{
  "arch": "swin",
  "model": "CTC image transcriber",
  "dataset": "analogue clock faces",
  "train_examples": 97500,
  "image_size": 64,
  "crop_scale_min": 1,
  "horizontal_flip": false,
  "translate": 0.06,
  "tokenizer": "char",
  "vocab_size": 15,
  "norm": "rmsnorm",
  "norm_position": "res_post",
  "hidden_act": "gelu",
  "head_dim": 48,
  "fused_qkv": true,
  "bias": "all",
  "qk_norm": true,
  "parallel_block": false,
  "moe": "top_k",
  "num_experts": 64,
  "moe_every": 1,
  "expert_mlp_ratio": 1,
  "experts_per_token": 1,
  "shared_expert": false,
  "patch_size": [4, 4],
  "conv_stem": false,
  "depths": [16],
  "widths": [64],
  "optimizer": "muon",
  "muon_scale": "match_rms_adamw",
  "learning_rate": 0.0021,
  "momentum": 0.95,
  "nesterov": true,
  "orthogonalizer": "polar_express",
  "adamw_lr_other_params": 0.001,
  "max_steps": 3600,
  "batch_size": 48,
  "epochs": 1.8,
  "lr_schedule": "wsd",
  "decay_fraction": 0.3,
  "final_lr_fraction": 0,
  "warmup_steps": 180,
  "weight_decay": 0.3,
  "adamw_weight_decay_other_params": 0.01
}
Rows from block 8, named by matrix and row number. Rows with one number belong to one attention dimension. Each number is 500 + 50 x the weight over its row's rms, rounded and kept within 0 to 999. All counts start at 0. Numbers have three digits each. After the name is the row's rms in percent of the matrix's.
# q: window attention query, key and value (stacked) (model.blocks.8.attn.qkv.weight, 144x64, the q third), inputs 0-63
# k: window attention query, key and value (stacked) (model.blocks.8.attn.qkv.weight, 144x64, the k third), inputs 0-63
q.0 093:542492560569463525476482512463419543456572552535585508449526480478612577451555482456463528583583488470500452487554469505546497530603502506403432421480388497477464503537532465449569518558503461
k.0 084:482490540427487433591597559459498447484521422584517485502488567458451459537539467448524442499528502485482485574507589539455478513510479528486512466491552562412410497604515517559491553570624432
q.1 092:469468468568426529472556541497463517441522517462466516557437507363520453561600575471457475548455452459447455485534489549601528507518605441468455512467476524466494455546584506440600489519426504
k.1 121:565493443533415554427517491449537507437525441553519425459500516486495477543563541446507421555429589486570507543477461548562453564422482469573477464502548619449519609538519542477533579509485488
q.2 077:531505480560456571529474508529448493468543452491487441461570480565398492435374477464408503576495575516481479455550473530477441511523421526467532579533454493408554595479478446424472541512572450
k.2 079:487478414543504476538508481494531435587467413450521430443491511412493564530517561521453490430566467457464390613541563491503494543575445532445463540426558462471513459609491543467493558529521540
q.3 105:478506466532565508466507506528517478500494430494456509451413482473534553474499525471435528505607531410456421504541512464442464589473509520529470462479530470439500536449576501369513532490693524
k.3 097:469570502463607471591544474504534477558543553574500560483489470508420503553532494521463532503547419564442575414499535528417620453500367520492485556528517465558513484468511556523445428489533503
q.4 084:544456516574511429523479528566475453392522542596484459569490479488413486462465512397490455544484487549500487481501386568479452411467495444469557523567571504522472493544486527533575519574541390
k.4 121:450544505435538438477530517506542491529520582382462551646507537484456420465556485529557648519513413538516558498497475520485563496573526512464516543557489438536527478463505431543475429447494519
q.5 102:438462528512514481477539590577635518562575509486438530503515487449609505535536529514438456505513470453545452551457541559487464584470507476549475550540470615496514624498547457440536539494508572
k.5 094:547533470553495499505527483516586459521512497593380479474410531489540455625453471518479592557467507510587578461451431491469431478431498520515605555497488458578487473521474451421496502505425510
q.6 095:483584485529517574489585537515457512491530575489512462496466538505530452470456554529432554547490445488382438540479541460565551493457573536500534486510563452460411451410511419511545358577516498
k.6 086:588518450536588548535574409423547589536429542571563556525567445521444471516487514469466525512551442550565581514510486480526537510568486579392519488466458499480442469412472516504457458525568498
q.7 114:453443525521429538501481483455485472438507445443580454466495474537552510550389470415537467476607602490554424479519549449527445477502521461504516527399492509495498559393515546390466416500502529
k.7 121:528396495528396505485449542451472518539478462499560429453501472564517546476623549491473367437497525453462403532547517543547479574461473449540475523395505556470514534527484569437482517547505552
q.8 093:444489522479510523532436549516458510502456527523456463506485575473486476546401407479469484448534446506525483538431505427485489496445448573399545515438385458555483353388500492532440526513564518
k.8 089:474466528522490605434404464502467436469505446601598475475590533521563559480528560512581446511581474408495473540573501506507460498552590567508508474489481602544515551459496526458512504413486483
q.9 092:557482485541543575488563439541415525474479468527568476481436412496540499510585408537554535602511451404471503491470537556429453530415535475458464456471570535529432444599531544520476536525541443
k.9 082:602515602474520400575606522397521489574545499462485534460509572550465496463460452444508401474500513421572495470535569560500505449433533435494493463467519438512500459508494597484431538484492496
q.10 089:423575566523518541385529505524457523440514478551507405515562563511503493455527489333461537522526517465490443536471491487547498474559522505578433470485543550409475494518463404560531559582475519
k.10 082:555497505520532541598545461452457551516506522535510426533431474391430541540512438504480404573561443466547515538507486501460487513485460527524608498475475456477449522643412435574457521564533506
q.11 110:556524454544407540539467529491425463459554517482533465431441466485524481544530497350396450526563475512521495509546495556571449569544552473589535535540558554530501533509471546426484569604524477
k.11 113:544432473545459535510517472482456421487462401492575416446479516491525562474560573442506396507428545466553429532493483527579456608473542447488541521491563605456540527515483521477568572525492570
q.12 095:546505529543523563537485425465449430544446423425592511487496490492504554523473490510510533378571448574507472467511559446553453471488550491543444452489448478618474539515394441462476597443495451
k.12 124:442524547477571477531500515499489463452503615431471575536549480526492487471485358511538626503475397543449531480490526486461598435516506481485572581525514437534454469445495468512524397501554467
q.13 094:339504552500516539479422473546503514459423458546552477445542515456549505451558488555527453505457534494541503460605468511525487501570568542410534561532574559547478454457453543523479472504455627
k.13 089:553458527456404457441533479486398450535508487493499377445553521523608509532461532435458490482508510516570515527565478532468546372399540567491555432500509491505519524559378542512508507523504474
q.14 081:537557526511525510535464464523453464603458535485443465535513529466423442490493553494440578513442561540432508537536462437498548509563483398469601567603565427479471584454506447542482504525429582
k.14 096:398601438450587469509495477572497525526473617459459564532478487491497434515489491525493601471503506580492576491416460448480540447606467529476515517596450467475468466486520492570508386500495484
q.15 110:466534534515484454559445498413534516517546482557449559469586483449555518533497533565485448452525515533502523566531546464521495548584487528587464477348485439534555512426498548392600507541545565
k.15 082:506519413516437570486490441509506596430556373437479494548465432519487449456578577451473590489553474548477535526478491433512573504533482540548530466518474530472463605395559493543485461476499570
q.16 103:481504552459539505493530418431470507526477536620428596491519549594450502525531501506506508561524500460538574484532485490476470481566413590484600486514379392537522484429534466482455461577497521
k.16 070:476586523455485529537513635455533513537490457476464508506513524515407363535529556427597467500571470468440540501485547429507531472545439531515552417587453534440463482503596476559461500514510534
q.17 090:466422637509536467478489473525499509466496467502500586426466477467588526486538556584570451417465477433597453512463555468468460456525504472525436523463627534527500441516578539406521520540505517
k.17 074:545493558420493433497450481484500515506540477469542481539527480490611470539616491488513418518344618490521553469533504538537547458411407509505533455509481537525535523563475540452470427497546426
q.18 081:526454398484488492471511587473521579560491546525585578561483511539490452575534446520529501424534446510544558590470512480373551473526464504401437436447531547472543480603528545516454541515480468
k.18 101:558396500452432491453486485512452477485485384561548446445541574603531535505464532534534404486410573441603434476501553519517435537477506465516579490490511497518470572445506517488581569534481474
q.19 091:505516512443520474570481503542533387584515509583428523506504518488442561485415537499422408416498518487574532564449481501448431485484445520584476521382459441499533521538528535425523552462589517
k.19 107:523451477534445547378445478544496490418558425521570462450577491473546515475533583444530469473491524452499419583585465459584487575539462494547530524523554540607467527505515525458493598464505555
q.20 091:546489496554537452498528513510504485560475516488465555485471550559432453494492482463558472560513497607449446520410611446470424460520488496451515507399390482374495445469526478635533481473474489
k.20 104:528388504558465586402528476456510492525463382642572468491502494491521516529521519521502384510495537426467442539520486567549461561539489545516471481480506518462492561492513579412505569559517443
q.21 097:487457501457488532527509520530430385483477502496623493453475494489542490500499578507522568609547404526584484535503559621518544536430466414620464521533532503500458544439495478456510434512457483
k.21 092:515491498540536465599567558534560479536430555389525609569502520470465447555549480457505662487531439487512487446439460483546526481472476489498518513497438418496477429437515496563500427429511526
q.22 114:603466513445586612480544448453504568474459527501600495565459558570422444512476436432495565576411495450461503450483521503489557474465449552452505500510452493433425419501447538521497476498454449
k.22 082:503588500481501465500491587490512456464472505401522541487514510560478525583493502580536575471567483539537471509529556476497507476499462499504510530273507433531600555459443493561481547460466494
q.23 107:496495425514577516531542417457521475506506439535481522426447481435404463535527571630472472515394515556451515497487528561481553499475443546504529439512511454459589499523514521456583457375573506
k.23 104:544494478500459529421486478499532548483581461454523487376417407567471492503512512488492439530464417458527414530614501528504528543491511588521463473491652494547537533493456480420455501534448562
q.24 102:519454500500521454457527497570526478475479599466472405498469416487483507469455544501504499517359501540492394513475460549411498471538473486497585593515557507417443473590468514433515601579479526
k.24 151:523445477493470538468480487503463500469499419508548387472526492491633542463545545477481368498469541416475407562552511536585396504473471522510459511465528544515529563577467516424544583536469533
q.25 107:637503571503508522588378469614508500462543458547548487440444473478450535486493487547580465527464441446554584517463489542489474557478483446463568498539522506552464481486528454504588500604508558
k.25 106:403578551502511449486482431540432496529563524425513604553393558573576424527548478480547601448524464531504537522479498487487556456459592577501551485533547470511452489487530503585469429472475494
q.26 125:509481515539454505500429530548495519436536426579483459495455398459569603474493463491479422450483600521581403510567534518545432585518514603565515490530454464494571461521501566437501450498549513
k.26 096:473576506488497476603483498549518520517524486420469554537453447509508437569442568490482541485463415488477455629533496564507483455480615545484450524535547441467572448561393450540495497420524572
q.27 071:483485478547497497517529485636427583449449537477517484525521500534478495536516421594472507516515469506535461466455551511518556457470545589506586613550435429485495544484568464586419452545438591
k.27 107:581476509520458551443525453450558528553463414552557459391555475486599518490520506474445381471500528458588443545520430545561424522494537514491479452516558598433484547512485506478533567577478477
q.28 111:459488574527490500448524526539597476503579440479381479508464470460529582577439484429532533525576491478490463523635538465541470475462520556487564509521432469491601600472502510509505443556416494
k.28 100:495483441515450480457413443427537465458468474538508460453523449528556524472477538473568456556478467478481529498446547555578419500483476525484485454513518595396508516486518382397479619548392522
q.29 101:597494474471467565504473515604470435500508577480585412431517517519519553521436412467541486597519590510431549494457438535500461519457464456369448536555477529515539536535464547436563480492520516
k.29 084:450370485433451462475518550597479448569564418468461548500434583522519498465457448454492485386576504482451431511554555535546518489542453485444452527459550410496526459554420510491497476530526548
q.30 096:520443595591520513463489422499481579589447464526590551464521488451496556534535461544543524480432418460546439425487576473566570498540502506435448550551406498547536441519521498529504556402475509
k.30 094:466580536514486513534458575502459410491516437516463433514431500547653558572571471556487438473398538512515498512501491487471476446385543540584511489475532484439557551516476475505547465521528396
q.31 101:461438536500506489613585492433481470421452497558500578573558546539504484533620512573580439529566544482525468563463545502497407512483550524573559496483495610555447486529542513550506503566507494
k.31 086:575476530471479453497617587391520554490507589460487576603483486547457393554561436497498561551474514455624502449497460540463522510456516433528548504542472464536508488481546513521445455525517442
q.32 109:446538492565422596539595588489467501450499483485510555449585502525504560571485521553527547533617510485510469487560509486458446511501575586477512477517404435544605550437505419485510482530566501
k.32 097:475537473542508496560555499395529488569489580485453508501534524494412411538505489485513607525552363480490508487475567493417583481498519465429500476600491468461461425436473491562475400545537500
q.33 094:496514529540465495504547564539605492435540501519385472525543490454502478558503559519520606510540489518526542592516480560536426421430458544409545498504448485500403505513491465539581515432503370
k.33 123:466564521447550470554513496457577505452473524451401532575491528465452422545499424503546657550555412474494540490496553535470542438553536514408510490560421475495450458451527431498513448443493457
q.34 100:527569460461513628543424487501499440521495467428564393427584537568438516510550477483524454473569527519437513545471477539578416574523521420521471524454511551492447520523469550504525573416449465
k.34 135:521446464537396558450466527526449474470523370545556404428451489488532552471497486457451403499459524485523412531538467519562481587447496488551523460408540541515453561551469554463516575556515441
q.35 117:558511501448494526535497454431506504481478415566409577474487488599499434437582443510499478486524492546521652527496436529439525589571468487466538511479520588545560526414530499488561482426507544
k.35 146:481573532463506473565533477553475524495508570518408600502465557452371473535434457558539632492527483547535560411440432481486595462545524514514509536553461464482477476460507520516512398441488510
q.36 098:494534472471462466451425547503521379384476512501535539530490425505490497549552629476505404537627539527455465500496474514495438534544580441465563428534577483535461433476454479498541459504540516
k.36 086:431523477492506515472559507509447547467531548539555479586522500540406474482537547480596567520410439531451476450463508524506585464491551500432509463627455483460492558435429448606485386496487504
q.37 096:574542489537617536364567487604483521479465510467487439513440495515443554434572528486438511494468488496476456442492368478489569441517521483495478468567527506395473449544464467527576490445468500
k.37 088:480612512411586505537527464485497531540574568527455520523520515420420490540435439559490511515500449550495556508457453566462590454537474556462504524563518435511466516499377423601483431493549491
q.38 091:533427513546505428478552577451589490463570414568520489536424467493562508411409512466540467432479506461509513492477496438613546445527509410493456523413485515484560540425555529585502483458520455
k.38 081:462575544466470520602469454510512490463492527605430550567429531503528551389580419513557522552481504567528568475563461526546471639460518560549474519480494526496505536498528494454488540487493388
q.39 121:530458520411535560485622558467492486519434483473531464556536440507502565439541455479492452603439482489404507515522411418466516453511525503454550559416483526395487467581403527534514531483470534
k.39 091:397546474443554436493481489471375493448537537465448462482550558552498563464448546465496478498580542465427439550495388481574512415515489500383525534493511438519555437513450457528437480459548514
q.40 095:516522458459462445592529500503592444463575522440457485453546492556513470549451477463494407529540575439413525493539473491574462477492610455609491553469505535553534494476490506634505511438425502
k.40 115:526428546521363518433454467501461510400522472551530465478489453519582553437481495420489453545503510455497495498519474475551474600469573464526504429482552575501505571506489497485515641601432510
q.41 112:440443506519503449560485425466495481460514396449460464459482438463528526509571521579516452494531502449455467594637554482512487508492443452532494451442503514515569546423590486373478553508570456
k.41 088:515511495479587401588598477486545513483539506482537557445439430470460521473532504523519537499545611473417494474465592527486428445498416429527442454449551564456541523529583532467420435454504521
q.42 102:507507592477505581514564474508453511521580566539485516539551513454575555600453414538449497455555555423549464484464445411440481537530511573559424558514479553554453533469457550481549541563451567
k.42 075:603495467388455460501606497490564529511519586447441535492545456533599463566529463546488450494555512455587535536545567536528436500499507461524567586498535512590540548458436470573519519556535508